config = dict(
    gain_aug_db=10,
    hop_length=160,
    num_classes=[12, 3, 4],
    depths=[3, 6, 3],
    kernel_size=9,
    stem='single',
    widths=[192, 240, 288],
    optimizer='nadamw',
    max_grad_norm=5.0,
)
Rows from block 2, named by matrix and row number. Rows with one number belong to one channel. Each number is 128 + 32 x the weight over its row's rms, rounded and kept within 0 to 255. All counts start at 0. Numbers have three digits each. After the name is the row's rms in percent of the matrix's.
# convs1: first pointwise conv (model.blocks.2.convs.1.weight, 192x192x1), inputs 78-116
# convs3: second pointwise conv (model.blocks.2.convs.3.weight, 192x192x1, transposed), outputs 78-116
convs1.20 100:133119108136119177134151057116101116155097186057141118084115152118108171115153141046123125149094126113089150156132106
convs1.21 096:109162167174142151096113115164091094140124142149143124115125138209127079140139092121212121085121113096143089108141115
convs1.22 105:056180101146048101095190132115088100169151095127122186062141059135125117132106160143095144075158100122096123145150104
convs1.23 084:167140130145164111173160119081105099103165113113089137155146119114078121113118188075194137148168133169101104100049196
convs1.24 096:063140153162197111165162115135097094141094132163109142142118106155096155158120137112097145042132064106116142120151107
convs1.25 097:095123115189194153107082108121070069118138176165143139101149147156127132155095087166099075128129185121134113099183110
convs1.26 101:110149174089102165165083135147089155113100089147157131113145156102135094101172151077115115058116164100079044141102125
convs1.27 082:102166141104061152129130103111137086191133144093145195149114131072115101124082140187119121046117074157091141141130084
convs1.28 084:128158157147150157115149169151134078199148182191141090138125107169133118096104081175134123127127130083120101129142114
convs1.29 088:058121095125144099080132159099145166148118123134175201064119138122167163161170077102112101087155124124145146121130117
convs1.30 097:096144166177113077139093190102116114074156109172150153175144132102137092138112113094074148070146135148132077118120148
convs1.31 100:158159131132132133165098089180183182139168192113128059119141116149125214126171132081177120146135124097134141100147187
convs1.32 128:090167151154187137143101130121055086175129177168144139113132112200124141093112097136170120075139094115120093098140113
convs1.33 120:136131120114109178110100131106148139163175051146143162096140109028082123112117175139133113157118130136109143147160112
convs1.34 105:116110153114168087159117181096071103159142162162177233123139075129105139093101112123092109143156101098125132085168124
convs1.35 099:099092192182150166119137184112085038174130114126181135075107201169119119084106081120136107193107152153160122153109083
convs1.36 105:113141123141207182120085143120128089126116156107130101119143195063107133075130064169130119177111227101150156118131114
convs1.37 102:120134110142155122106130100092204143125159164154043118154161108136151140155069108219065110104154116180103120131124109
convs1.38 094:132070115145180155135171109109106135125108151141107154153108108176147091099131146134137111120066100134096125135137113
convs1.39 100:074135157156220132118103146153035120154135203158204094094138137183112098088144068142185095109112111114116113085168090
convs1.40 110:077198117144096157086096060127191169138124163173118102126146167083119117145093103166108156089174113054096086153135130
convs1.41 097:112082148169169182106206120105118079148012103154124137089102069160170097088140106114130132088077129174099127130091100
convs1.42 105:103180091169126100120102075120103108151069111090154222169109104185124123102101158105118129068170060125136078138103161
convs1.43 121:113156171176214176129139147104087121141131194118141124117125157127111123080120124123075101155093150159144153075103139
convs1.44 097:201114151127139192127149112136096072173130133137151140111142106105075166137120176080147133127125106117110192108115146
convs1.45 108:054149114102160117137109064112095092156134073172139153124102088181075149101134129132161124019106034077120101141101095
convs1.46 091:119139159119122163158156119123133134134162128170074106063135097103117086114159181158147122116149119133132129161153145
convs1.47 099:091146164144132158120104076128115119145123151152107107165129183086112124157099094158108105064143072163128120118095148
convs1.48 097:123193147089148068133088079085158113119114168084129100200118134149095072130096137134131111147099151097097091086139153
convs1.49 084:088101161103153100170091170124078121115153119178169098121124107186095091146151160130097139105163108145059098089177113
convs1.50 114:077134128176169123111107148144048103182149185158153148126113154195132121104123089128177092095143108118116096092130110
convs1.51 095:122143144140130114120107133117120122131118070113164164165135147126129155107131035124179133177122096127224132173140144
convs1.52 095:100154147153116158138197125153109073074137157142089118121107100162149178106144120151146123088118127094103129120062185
convs1.53 100:157150148138127160136099117146103132124191113173138156130115105177093138109195133118153116210141170155085101125138153
convs1.54 096:117056153118146123133177136157129083171154115106124134133139148119168082084177166121180106127118134150096175142122100
convs1.55 101:124139147192162149132089146164048087170146165160137128096115129166117112108140081125194115095142120093157113100156104
convs1.56 112:100150195127186106139108138116060165146114101145119147104136133206110106056142125122151097127116105170102094061146089
convs1.57 096:088160127157113087093074133163148175171090116125097120138082143130101114145136109061060151115176087055167102128102159
convs1.58 110:119155090142147143134118083116136096173130145137086123174116109114105148139103151151069131089144102117138129152095121
convs1.59 088:092148158142191166096072078127046122195102152154130125118131149188115107098106082131169107103090127078142097096165120
convs1.60 102:097172102154148130121095064153136105124140097104115076142176170137104140141131106100162132083170107067138080137115127
convs1.61 098:102157117105099132140078110118098066119194153145080156128091130085112144123118128169117129115136112087101100141122169
convs1.62 108:136086185148182129179132153171064126135146128162123107115128141180123123131172139140166135161166162093115126096148142
convs1.63 095:111123088108167078100096145116124229129169141137049099134113152087192117165092175139128129102205111128071140156111098
convs1.64 094:092132141134117102141076107107086075114105149098134107147134129096155165075151108060099131143069142147182140144130118
convs1.65 104:093145153168177153143095130145067105186143171159177128105120120202110117115131074115174111066132096127112079104144097
convs1.66 116:076150143168176148132114126120059082173140167169146139121127107193119136087117090127175119067138090122126069108142110
convs1.67 097:124139139133132145150077160140138120141142125164138159091122142188116169112142098080172179137144194086102137157114147
convs1.68 100:099176137106129133119108098174082041157207154125183109125148169145101142088166080119186105108136121086080129097105145
convs1.69 114:117185134158166202120181153142101143139184169097179104083089157136153141111088104164111088167126157137140160102134093
convs1.70 094:108150128083138158176187124120115153118119094084161106084136109109145215114096156045132147167156116120073113130106074
convs1.71 107:101165097139141137159145135151072099164183148163169108141101101141122136128108143140172126110162116125106142112152127
convs1.72 100:095134151182156132113096118142061088188134169149173110118111125190132115097127065113193113102142099106130108083155098
convs1.73 104:084132162169194137122090138124047089168137194178130126119123092218122109094116100137165113095139092103122096101165103
convs1.74 092:093101087128135097147129149167149125151190140091118102190069191119185125142138075128194105150124126104112110148109161
convs1.75 126:093144167158189125174112121112045096164139162164132139121149115216114134109107106136161103090125090123107106097129111
convs1.76 094:081154152188141123138104153187062096168137166144120139113099095200117089121153105131179127075141106060136095139168117
convs1.77 092:113108146120142136132145114166136085153110142116163132113141100107106101095146135191120088159085119108075173138129133
convs1.78 091:108129148194178150113090150130094097166147187174104124116160125167146131143112087154168117099127131107121115100136122
convs1.79 094:104073097125136093091089143158108116145144133074123111163077180103112151140128117169118136140091158134145197140135152
convs1.80 091:091166145194149150127106156162066094160140134177149126104116148189115090128149074108148080068141108106108100096155084
convs1.81 095:157160122111096086145106093110147087141155082111083113201135142174102108144076141111143116115133072101158092103085164
convs1.82 096:096183136145126129155231133135144114145080142099114088097148096088200079131094101158177102093129107128153131108144095
convs1.83 104:083138167177156140125103113126043105168150188133158130122154117206114117099113091121156116101122079086095095109153137
convs1.84 094:088133110119154139161202130106107123130089105085181162085172110071132184135145136042107155104192103170145081146153130
convs1.85 109:126120150141197169127091117127124074133111135141143104148119139135110114149103120131189152086138103104142117095109109
convs1.86 095:181193079115129115114104108156140164080136141169190121120159115202093187128173183160116140117130134153098117143093162
convs1.87 094:147097142150129179107085101137111119181107114145146190058172159127125162163165121146180078097181128113146128107105092
convs1.88 120:121131209139171113143131128089030091153143139165116141127132146220109148097109133100154125134111075152077101077128129
convs1.89 105:100142161177174139124081131133077080178111160180156117102116135176121127099145079127157118078163106111124104094141123
convs1.90 100:114123113163109149143122122143100149132099109180139125112132124102098119102147159172122153201095124111069123100106115
convs1.91 090:136125169127155141117112164149094113132097149119129178105124113127106107100119133078206133174106109132110143122178140
convs1.92 097:136158147105184140108178124177111099080130181095129110106128090138104113092114105154159110170106127168187146103123124
convs1.93 103:125081143167155139149115130154157149168084107155122086093117130189109138096151115047149107059121147108104154151083089
convs1.94 098:104154115202089149126074097186107103139094112148094157099127047104139088138161110123119112089111123104105090090133115
convs1.95 099:113152053118155166091073094107078082155133116103176192125124113162098109123101104112135147089108117152151112143152143
convs1.96 100:078180143194190154130113141160072071171127171154159117119157120113106117120120106130185123070144116112135109091117133
convs1.97 088:139075135143142145108162138121146163190111170173140087104149180090120066132113128186086105133121146120143121131106117
convs1.98 097:143147132094108137118170107121193096223063168076133097085126059151099088161131171160152124120128148144134138142144128
convs1.99 142:090164148166201131154100131122061100170124182172135139126135106201128149083110102140156122074134081123118083095130116
convs1.100 117:090160148167175139136115138142050100176137164166152157113135124193117125103128091137171109076138098124128100102149110
convs1.101 112:138117242175160106144127204154114096151149085178162155106145100159110155108101108137142095202130081124117124118102114
convs1.102 090:086114118141140127144125145122048111104126150118178116174106110131026098125110177117181126151143100145102118091124146
convs1.103 101:087139156167168153136094132133047109168130184148160122094135131180119130121110097141186104094144103140141101106129109
convs1.104 095:114140160172122169123080146170165089163136142173167050069117099064094153120121119125175091153148126148108162073159138
convs1.105 092:121057161122179141084127147129160122198065143176062166087135108069139112148126130083140113093118160121175144140095149
convs1.106 103:093129099139169178145133121156071077161111146157131061120123151181139139117131119120177136110114161072108134116171072
convs1.107 086:130137178165153106109096114113058098195180157143167175109166136198120129093126112136144065144071089096124154090162101
convs1.108 110:098133145165145082162120131139077106162091168163129119126150121176121115120143107057158144125141135111143105087134116
convs1.109 093:074118142184156177161062146090105067148146109149132122090161160140107142163120145094162134082143117141115158116122119
convs1.110 094:089153145156168131110124143140068087165146181176146159096131147182106094130127073164145095095145130100133101096163117
convs1.111 095:185123131115110141103095070119183091146193131159096120095134129094174095120140148056085136086138112162174127159120138
convs1.112 102:179141121147103088117116144115139144085150156191135099177106133132115171098115146156114157090122136188148082093180210
convs1.113 117:102080155140198112152134138094026117127148113155125158092144054230097098078117153129126097128122094123090099086159123
convs1.114 094:147163164132135111161125118165186156127153108102097123116124127195088157102164110093119099156183150153106127151100158
convs1.115 101:099096179171193154155132202100130092138116104131171194123159149139133141109178087061080167255100149152148163162071127
convs1.116 095:088107118128195139217103104158134129124108093115123142091135121161098143142158173074125152062140146081121090160168141
convs1.117 093:156137137134090132099124103106100108086133191090130159167142180167113204111152051115090117144123109082154135117118161
convs1.118 100:101166129204136166143128154135085103192132147174155153098155119165138122100130124121188105093128121135111111152145099
convs1.119 080:121175082155205154066114112130094084132110160163135140104045110148141112154094090146109132147081161095124158099159138
convs1.120 098:129140166129180145092152166135170171188147057152128110093134168123159112127122052099160087172150151113156146150123082
convs1.121 087:103112081145164157080133102120144142163151110177130105076116128099151134132114102093048116153116161136117152186167137
convs1.122 105:097127100196128125078101121110154141165144193154112104123105145129107080150084105143104135118156118160078092071105137
convs1.123 092:127149104151065164111045116127155183143094160098181076116121119096091166152118183148086105114142123112149136147132150
convs1.124 105:133130160179170109122113115141128118187153181170103083164131105153123120114103167118157132131129161066110120053196160
convs1.125 135:090152152170204126148101130116055104177112178177135136121131116194124137100111103130162121072130091121116091097138110
convs1.126 094:074097084157121162156114088142113144153135168109160140082144117124120101108217171085130116108166186153095119148099167
convs1.127 104:120082093115135155156121117111141109166167067127151174108142149078113114141125114143118096167129122190144169135173100
convs1.128 105:123156093184101159111082058143144090137185098141117125116130097072107114133122150168123114112139103135102065124186166
convs1.129 097:151215112133039134115106161135127144120113186165146118111134059169128119113096127122094128147159120147122102081103141
convs1.130 093:163160144142048160142116153140065115142090160122161079120095179084113155166148173124146144140077098132194148105125120
convs1.131 098:094149129146138116128153104160114064166133112103125154150121110134128118105165100128094136131088065108084113101117151
convs1.132 086:157142140119162150109120139097115054146175125191104161140115176163107127137104131106141155115119125138145145106081121
convs1.133 094:110178129122163173120152116173116130147105064172163151106158155154118192148143096121139107125122101158111156115114099
convs1.134 104:105135143123177133150137166121090137183167161158195084118152197106060157094121135129147107197116183127069189026137108
convs1.135 087:156206130129167186164132127166087112166138158131120106117103152165118119097154060134164135156120135082125117100123104
convs1.136 096:139105133154103068150110165191135216151139132128162094161135099160174133088152184092178127118158093099143080148131109
convs1.137 106:103155109122187076164115104128079121121097100112119146140149066168090156097155142082154125105155105079118098140130199
convs1.138 097:182076181112136142137120109124190141169184141167131086089144114102153100099136184134156124087128134150103177137075088
convs1.139 095:132149096150138132135104129187196141126171169144042080100131114163149120126182122114160139124169149066086146099120141
convs1.140 094:078154139140177141145137133098037100091130180122177120166122126079036088111091172162167110162165156142090097030134130
convs1.141 090:112122130113160098105082161159125136157119121122157134155127129247065106098099124149124099113099129103193082131164197
convs1.142 094:125101139149121097156130145132095117087189155193153148163153147106086118139152140159155127141200124093102070066155148
convs1.143 088:112160139097179131110075149155077121133131153190149207126092115162103098143104085155152102119116139096124122105125091
convs1.144 110:151132108128105107109098176111176126116173154139154112127104174077115128108156150135108103230187126128104115100113142
convs1.145 092:097123151153179134124115128111071085174132170161158102111116117176112111106118085116158137085145122102111101090159090
convs1.146 110:107164061121110157133129099129132116136138150145124128122131150077095124138058134207144088085132122149145127124152096
convs1.147 098:117130159152171152138089132143063070160135149173141134128112095172117134126117107111141089070155134092100080107146113
convs1.148 092:127148128087104097137095049162209069119156152141125095152117109116144107095148123112182135169141130129130145084118144
convs1.149 096:138156091129100138120121109091191104142123184155103162109126139032137124179084109218064116155120151121137158169113090
convs1.150 092:089154119150160157138149181114150238140182138165032116122151095080196093118093152147152115086136106095086103158163139
convs1.151 099:110131147173184152124098128145049085180134174171149136115120140193117102113131079131188108105119120105127110095151104
convs1.152 093:108125100134106187110085134119112082068108124194097150069127122101122119118121151083118100194097124146146157103087103
convs1.153 096:188126134116195116115122122158093099147129109124151140178173145184126165127133088103131158151086119093173161184141161
convs1.154 100:079151071183172100133077128119102139142137190151166018094151180153112118065141101068109126143112149149110176083079129
convs1.155 094:132108115120150111139107170153193163154130147130097068115122102117102189116124173083193121106131127100075151126135124
convs1.156 093:088163138108108190095108170160075091169157209148130146091129180095135087140114093167168099074154129130105097136120086
convs1.157 100:173042121155152076152160135123129089120140175169076141175129105096145091101145125133131130116098128161159143110145125
convs1.158 136:085158153154191122145103131123056105173122187175136142120133115203130140093117098139165119081133086127122095088137115
convs1.159 109:165142140085070134154088115154155086120179107147157101096156163018087152132127136165184109072158094160121112116113160
convs1.160 092:200065190137136175141170113167110104165085177144116147100119089139129111138115095111155139167058114092195136104146106
convs1.161 094:124091099144129124163113152113086139132139071164085138206064186084178093119160148056124120106155128059074113237095086
convs1.162 140:092156152163192134149106130126057104175113162160133135116130113200125135089120097128167111082133093115112100095143117
convs1.163 090:207177106135182159167136142129100121200158117145161115161114121153117150147110083100166110120104130151160143160144126
convs1.164 094:065164139117167098158160103191080111109111158108148109179088134135103112120150170084171103144135117132063150089177141
convs1.165 099:136135141138149127122141085165105099165170174140136118153053079181091076097158086115166090139126118107105111114108163
convs3.20 133:110176132107132127105152141107096186130124113109114036150112157118106109150114163159145153155056170126150104112131095
convs3.21 051:166187126190141121103114137118084118152116152107076129144109136153132099103139198149175133152114132150116053133139120
convs3.22 097:140092131113085145080138125124163167111099191086108113086150178095125141100154076054169114122124114104146128112058127
convs3.23 102:158133092088090074151063110171145150103124174162129099164156075154123085164165116112139127050113091138085158095124162
convs3.24 108:072090101158078113041129088127135108136125138044073105123122173056079106083117101146155079125136121126130119107086126
convs3.25 078:169175094164156125175171147111133170153145069190117139120142124142178097132048159097131166112148169096141161152192164
convs3.26 094:169161190129128151171165059132107140096117159151177140117127126150140164133194095091164103164113146123155095156181073
convs3.27 086:132118085107110124118137138022175212099145168107129148103128180097145119096122165155135059148131111074166074099152137
convs3.28 096:148214129064120164170173146069164144166154122140153119103164174140140099123159132123129123132129085113163118093103111
convs3.29 119:106132126196145144050126122084130142144125192064136076138109193077089117110099063159138107186116158145103131063114155
convs3.30 115:116158186169129156124125086101139078085110124102147149020126141100103207152155133115158133194165116107123130131125124
convs3.31 117:196124134193108148163113123169228138095137202167117100132088118161162115139181155112191114105150127125143125046137093
convs3.32 045:126175116135131130136119177140141103114145120126155100123108092154146174124169127116112123115107086065128115126202067
convs3.33 104:107103089122106107099099117073148120132109142100100184164117124103116093255053087000147139167105122142110127167099116
convs3.34 094:169140109143228117156168123091148142067112108172162134125094114152151135148085180082110171141129143123134162098130145
convs3.35 090:130118163159117151130146142202095146102137168132083088072107111146144185110184092073187155064182144246093161149043097
convs3.36 108:098076095138127126055125158093084158102131126069130140130080176063089095201094106171084186129181163130132151149164144
convs3.37 099:153134134100124087159150128035095124111155114170128126124129102159159108113029166126105185126127092096105132198196125
convs3.38 123:101148092093094115092110123111103126132099140083091179108166119098081193133162090114149085157153058096108085136103109
convs3.39 062:137096138103093158140143129128154102088113116132139138109126141125140165133152215108101131135110137067210138122168072
convs3.40 110:161111129122161174106130151109133120099159128133164120095083157135131116128131169172180092113114174135160100085083173
convs3.41 106:138156162130153102142118103092100123086126197135173040110097138136123108095134134170175163099205162167119174019124169
convs3.42 106:134138200174124141129101116164086155166122104141128125069128095127093118179147155097085162128178159074090169187163106
convs3.43 100:122135116162106159139128148188115156123149134113148132123152165131137131092172092050181127102106108194119135099154115
convs3.44 114:103083146148128125092101146158088100102102057078119156122097143079096146118150118133126153190153188123138147179116090
convs3.45 098:104079117194113134084124149161147145186131174096107176071140148104109139111128116054159233090114117172100071113116156
convs3.46 105:159058122154117146143135161134151084166115125143174158096098124130152131124158107107107120127174130170108174077074112
convs3.47 096:133095115134105083108102106109127153107115139138128126146126110122128091118111147158115133166096098104123109134201130
convs3.48 122:155176097131130124174135153103146125140152121138146159088182165166156082118148153132203114104152172121164060131150127
convs3.49 109:128113087108102090131092110150095112112114102156121167149134057153146103091158068127095162139137131116070174137124134
convs3.50 051:109158116111102125170124079126125120084119091130111082128174125149111126143117014142121148148079094136127128138130123
convs3.51 111:136100129133118059189154122177097119084106073189098134176107085163140070183184188151106130146109146134134136164185108
convs3.52 111:116114146133139167144169140140109115125129083136170131094070163127117127126157172137075058169173203073140139127093124
convs3.53 102:143095064076185112139085157209130101130127136157165153147142098163133100200172076105163175164166154150086155101139137
convs3.54 102:115171172160161141091101153094152130077143125089136090150095179090101070104093141131119137150132172111147085085155147
convs3.55 055:137140107154129126155188147086129120083105142166138119177149101170169082098102115141149133146166124081128167135119178
convs3.56 102:084121155148129166070148162081154128113128130051143119123146195079087108084123196138109110174138154042138100121043142
convs3.57 112:113140086158065145100129095080112086187109145086099116089074149079098137109102098067167107174077111085121169104129090
convs3.58 098:143081155094123164091103158083159114146135193089131070092145160100130099099093117137114067087078142059132091111091091
convs3.59 070:102095103143168135048085193087167094118138153076138149141121159085084116127118152126136101123179163112167123124100156
convs3.60 097:156165142115162114179157137058151076121154131164119084171179126161159130085102124070097165169147100144152191107216141
convs3.61 121:067139105124091159056127107073186166095105113062127150140134155063065133133132095148096062153100102067113109172147145
convs3.62 106:088125168164192182117139124152135104163131090109179139080166150114117147151162151135095118158085193117168113142106085
convs3.63 116:096115129132135096123143134118125117109121105127174174231153137132137098137117103146169116155135119174141145102071170
convs3.64 146:189152095125179168198124161133106136167174157200178168091118106196200167108147144155110150094153089170137107145117146
convs3.65 052:112147111116100177112109140099135137102074150127149087133114141134088163121167138130126123117195114186103092134183170
convs3.66 049:205164142060127080088110178125122114120089146114128143158144166101098102129103155139116104134158179115032151121141148
convs3.67 089:101179136109124159087153108030172171154102152082109089113115153093119132108093109084195171125092138048099091107145150
convs3.68 091:109129117157110174087142172110100112143146119087141085106109171094132093155065152118089073132096082104130095137136132
convs3.69 123:108144128111066100105133077066132114164079142104109069148119112109101133154089065175112087175134138065095140135149101
convs3.70 118:108127153101121163099150135128119126123125101094163127073143147102110125118131115122150136155118056123133189157113131
convs3.71 097:072068113103112170109117148152177153134126124098110143129167134102103141141139104117137103153134148161115133135100089
convs3.72 052:090064152093155128138172181131109157078080156136165081099128102125106164136147009115139171103117064210121114152154147
convs3.73 054:152140113068132124133179166111151147179059124132169113159113102140114144120182071107140169105130104146049156137077116
convs3.74 106:168130100165120125183207145144098106157147069169113158174120104168147096138120161126102168154081105122133100196154119
convs3.75 062:116102113120095131146188092088097138119114139116140126167086134115121074157099046126130185125171092195117177142156059
convs3.76 069:091196126165063120097145138144161142177114133085080085115078179107100109135135039117108137148181109072144152100059162
convs3.77 103:110125094143111159106153132140158167127142120088153155104143158095118091113153119119146128124134048105144118167130112
convs3.78 065:167111094120165107176161106137136102122173121157153081113074131158193183129176180108120150189148142072136111118092096
convs3.79 106:130115110129103127172148101193089121147112145167119158149157069145123132133123123140120208107157089121105165118155148
convs3.80 048:110124119144117111053117106066133128100088154077097103130077154077079089134120111139123165114160111176127143129187088
convs3.81 105:093100134156125084099144108134155063104116071119085135148142119104137147101091094130113128135146163158131124173093091
convs3.82 132:106114130104098110114176128114152165061149177084123118150162184096117112145150135112132084118082146098176059122138104
convs3.83 062:129149089174169133144126157130130106128135135125166103101115175102146102157111144104144183117111161125117077156174140
convs3.84 108:197124074168163128177132139140077150133154156182138090154174114168174116147087155145097109157091196096130129144103140
convs3.85 094:105161106132108118139104096097141055042138127124123079091073124129123099109153057083167138152186130150101189100075138
convs3.86 119:125129073134120132149163151111182112123128070133120161154089128145149109123155077106081070093113085110137117192127105
convs3.87 109:176129112147147110204143131186120117107140120200125168130115044193167086104200129157095154087112129164106122161151137
convs3.88 104:132136151150103124149130082084058132142086159126124125137128105130114158176072083111122227122189107152111222136168102
convs3.89 050:075157170102126146127180102104093163152142161136083104136135137114140105125148124153139147160199122186167147132064116
convs3.90 110:135125084114108123094047117154106141088111105096110125082109147103101129116163068163165181123095034144109135152179100
convs3.91 099:137140166112086126083067151148165106134105076102107137143153148105117149144169071157091130062104141119097146164158068
convs3.92 115:151133152164150109171165148127111123105113119166121170072197100153158183135160137117149059150119102149125154128144091
convs3.93 098:127137137150135094162104142125101149135142130173114185100129124178153152169122090112056150109167106125139141175052084
convs3.94 103:136106134057127092133099112114131093153097140141099191126167078147120107147096140160088143122110165104090160157116184
convs3.95 100:108138162152102074153105092098107106109110109126117106139112107118091103167089164090118125154138131099089148135149079
convs3.96 062:143154117135115129137117131126094162119140143123161103063116120123108100130146208167150037131075121112125100127152164
convs3.97 108:148154152138124174152108058130106117069122110169151120141151081158145137181121148136148134137125123118101083125125168
convs3.98 115:117087149071117137122161113137172206146123138114165106132127150125129181120152147111143060117067098061157094167107145
convs3.99 052:158195078098149165072105224104132139136102158093138129139110147123062133131134105126126152142095169144063096140152098
convs3.100 049:098118108136174119125094055155088121122075154138147135110140128099106109116115097123155159142134124229076096124170133
convs3.101 113:083049206135105149079123098120099157120104136092113131098149124112102134119118138175109137044168161102091158170106110
convs3.102 129:104147122181121145162255121043126147169118121127147149131157129129114147129093151136128054177097116092159064135105125
convs3.103 046:143118173116141139159147179172124142127143108162078135125159098111133128099112167104126113103142100068102141116070148
convs3.104 075:149175097158141170156166135146150162146122117170129118118134119155159104027199144225161025117148096156133073105187145
convs3.105 101:144099101162144106168173094185142136161149109178149153109146097169158105120206133134037153128094137181167076193111116
convs3.106 086:180154118180117121156135127088146142114095117166128097111114106185168084123098136094145115136139143162081154126117181
convs3.107 073:146107111164135142067122146131152126096147087133081127129119151137144177120113139099076075166006099183094107137061155
convs3.108 094:132122129109099102164159168238140174146118134149128144151130108156139114044133137072109103149096141041138137153189126
convs3.109 099:147171127190144107130144173107122120128105115148184098144137140153148137068163115129074178169120095171132140100105164
convs3.110 055:179121120202103135175147067105117125124055144165123105104137124157166132112106075129164159129131133169139131139067198
convs3.111 123:136119147168140160189197098154070125162153082182162178094084110188168159151159118131106153076099125176165129165117093
convs3.112 110:110126158116117119152131103162158109112120145150123149088166097147133152173139120145142172126134178128107153110158102
convs3.113 084:080127146114135143062068142133144044130130154112151164084163149090107150090169173215059044124112125110169103120136155
convs3.114 107:100135136105100100099070098109093060168078120090140197187156102112090117184129092124137085152113126122111198173043173
convs3.115 109:173108089131079134211135092129110136109152124198118146147166078196185136182133124056115163114162098207121119160157117
convs3.116 102:105055126130129127096108066166152126153122160106178126161141141108096106110198138086108106146136116124130173097144147
convs3.117 100:143188130143111096124132072161119082145097109140096203107103115122106119106221100122064179156109129109084146248117137
convs3.118 099:192109127158140143197117144158129167124106159193159114085104084183165169143134159116087135099110101170127138149197172
convs3.119 079:151127101200130127163146142137107099125127150167159106108145049167156179123098122156125247089098125156095123138094092
convs3.120 125:165129162133135108187160110107160158101150124179169182128142139171164089129138176115083122152112153159196089151109080
convs3.121 097:123113123176101120092117144148116091191144163110092072123132106104117142133118074142168201111066123138085102116192101
convs3.122 105:111120090152099094118106123128114087132097134122077113134093116126113033114122086139117176143117115104106126175171163
convs3.123 119:146190131103091113157146114151074162144129096156133162114087109136144161144138089122081131156110101126094096156154071
convs3.124 101:169070134161126164139128144179044158149137115116115114100074147108142125114171133118093144157129167201136134176067125
convs3.125 047:116172151141152141159150154171129178148152124142211138145127151128122134133103158119127171147171122121150142109098109
convs3.126 105:110135125147136099124187099093100164172105060119124105137130159111109155132060193160179104140118173106158099122148162
convs3.127 113:075108138111120132056102142068170095103100116054122102142130172059084114167075087056133048177115140111110129141058159
convs3.128 098:160116125104127136154177120099096097111143102175129184185138102148140140194096159060030150106116147142122209169074116
convs3.129 098:131125137183154125113069145192141109121125169130103182094175108114108091141163156153100162048113136120058176134123176
convs3.130 099:119120108116096153140124051103128105176126130142117106075127101119145142139077133135099193109172105144159077168104120
convs3.131 123:171125093124149117188149184137142145103146089195156158150143083190168076135102162129121138105144162086117168110161156
convs3.132 101:116169038175121143097138196035198101207121109104090187108155132110126112107108111102087120119075113135110138193127131
convs3.133 107:092112105138140109080079107071145110135120134069136143106210139089106132118075091123162131113057108153131129138110165
convs3.134 105:094126135216156125150214111105174123126117082127140155088169138121112124123139188144103114208122179122184151158097165
convs3.135 091:100072101133080111099105096181144095116110114107048091126086122116120155114135126135112115127150176146158095120103104
convs3.136 138:185091093154107107129076134169172155133125178146117126177113115139131137142143156132152111090144087160098119095132119
convs3.137 092:121170168122135122113129157142138122140131106111190114138111125125104089136079156057137126172138149010089142113161082
convs3.138 124:095138121123122124071096117085142156099097155072158116137114164074087111107143096134146112131166108046133114111142185
convs3.139 104:136110075145064126127116095140148192109147148107095141102063166086115183125172122081216167141167141124159127105182148
convs3.140 121:091135126188119136138230104047149145156120126099134164129156151107102132133127133109125070180117120085165067135095118
convs3.141 133:094121090142076065112100071104121062083084131103112133134154108090090105154132089134168099178136125110097101131081122
convs3.142 120:162144115093150106178099130168108131170127139197134115157135058195156117118065134154147187091138093129087157126165160
convs3.143 056:109116194092150143167167136150156189098133142161173124129083086156114164120125173116079196107135102123159146120139043
convs3.144 107:126122147165122124101099093141078139133092141097094057100136131106104104058156085247220214114129088104113116134152106
convs3.145 060:134109109118128082180141086165101124119088107143111139168086096146163078146155105126151147126162148173157151130151056
convs3.146 092:124116123097107133077095134073169129124094182073100101146112137090089095070124087050133071134124124084089113126082111
convs3.147 063:146109127181122141124147132105143151135097122139149122090144133173148119119096057136119157107164138205136129150096168
convs3.148 108:104073127115114128124187178103075226144160091122182092138111142155118173160053162126077113100054113118138154179112120
convs3.149 129:120121109092121085171130082212131090094094122164115074149101064148126127149150075134109164155149114140099151090133105
convs3.150 103:114117115103148125088116137067113113091147142118184162197177160108139076142136098135210101155124154194129076077090182
convs3.151 056:150119091108125123089121166140129124091121130108158125135115136114097154128137066123131223140099145149061107130126100
convs3.152 111:147141123110133118156116138107111058203145136151091146111181117156152092078090116129222199118083116137096133127155133
convs3.153 109:149109114175120116154163132136177163058120063146107117148105127153123082125150165108075149136123120070147131151182064
convs3.154 097:151131160166116137164126150177101164217154135145099102134119098138120180057152104127095119108136124133081142123167113
convs3.155 114:103141108220140140085117128135155128169125203072144057115136194080111124107151129138201086141134122105181163049142170
convs3.156 087:156142153128092075153160059047155174121051098134089076155097096152148095186126113100156151159112156118084120101118102
convs3.157 129:122148146118127122138122115067162174107154152144120109148103134154149124151128161153156144125073121137167085089155153
convs3.158 045:098206137123111125152112165127129159102188067117118109125192145111087124130093195137147137110169102111165124118098200
convs3.159 107:163137114114163145157062150191172145104129098162157125096111141159156129066224168255136069151119177175151096108156175
convs3.160 108:140162117070160170126114083158117097166116155129147078065113117150141199129105153127142122102145099118126130125060169
convs3.161 107:129120121175131206110202100096094093137110146106135187121159135120123081134133122134143151127115153088152097176177120
convs3.162 043:179212140099113104147079107108130099109102144133140096167158149113106127127126094134146134112142125148060128137098171
convs3.163 118:100130055104160147076069156142148140145115120080116155125171124083091149101101124139164076088155147125084167128096170
convs3.164 099:122123204091105161126183117119108182155143159139083135159146132122123088148168160111172089143138175175109131046135140
convs3.165 108:145057176154135118127109072181120099158112100103101146123140141118118138132193171100163108117066113121151119099145080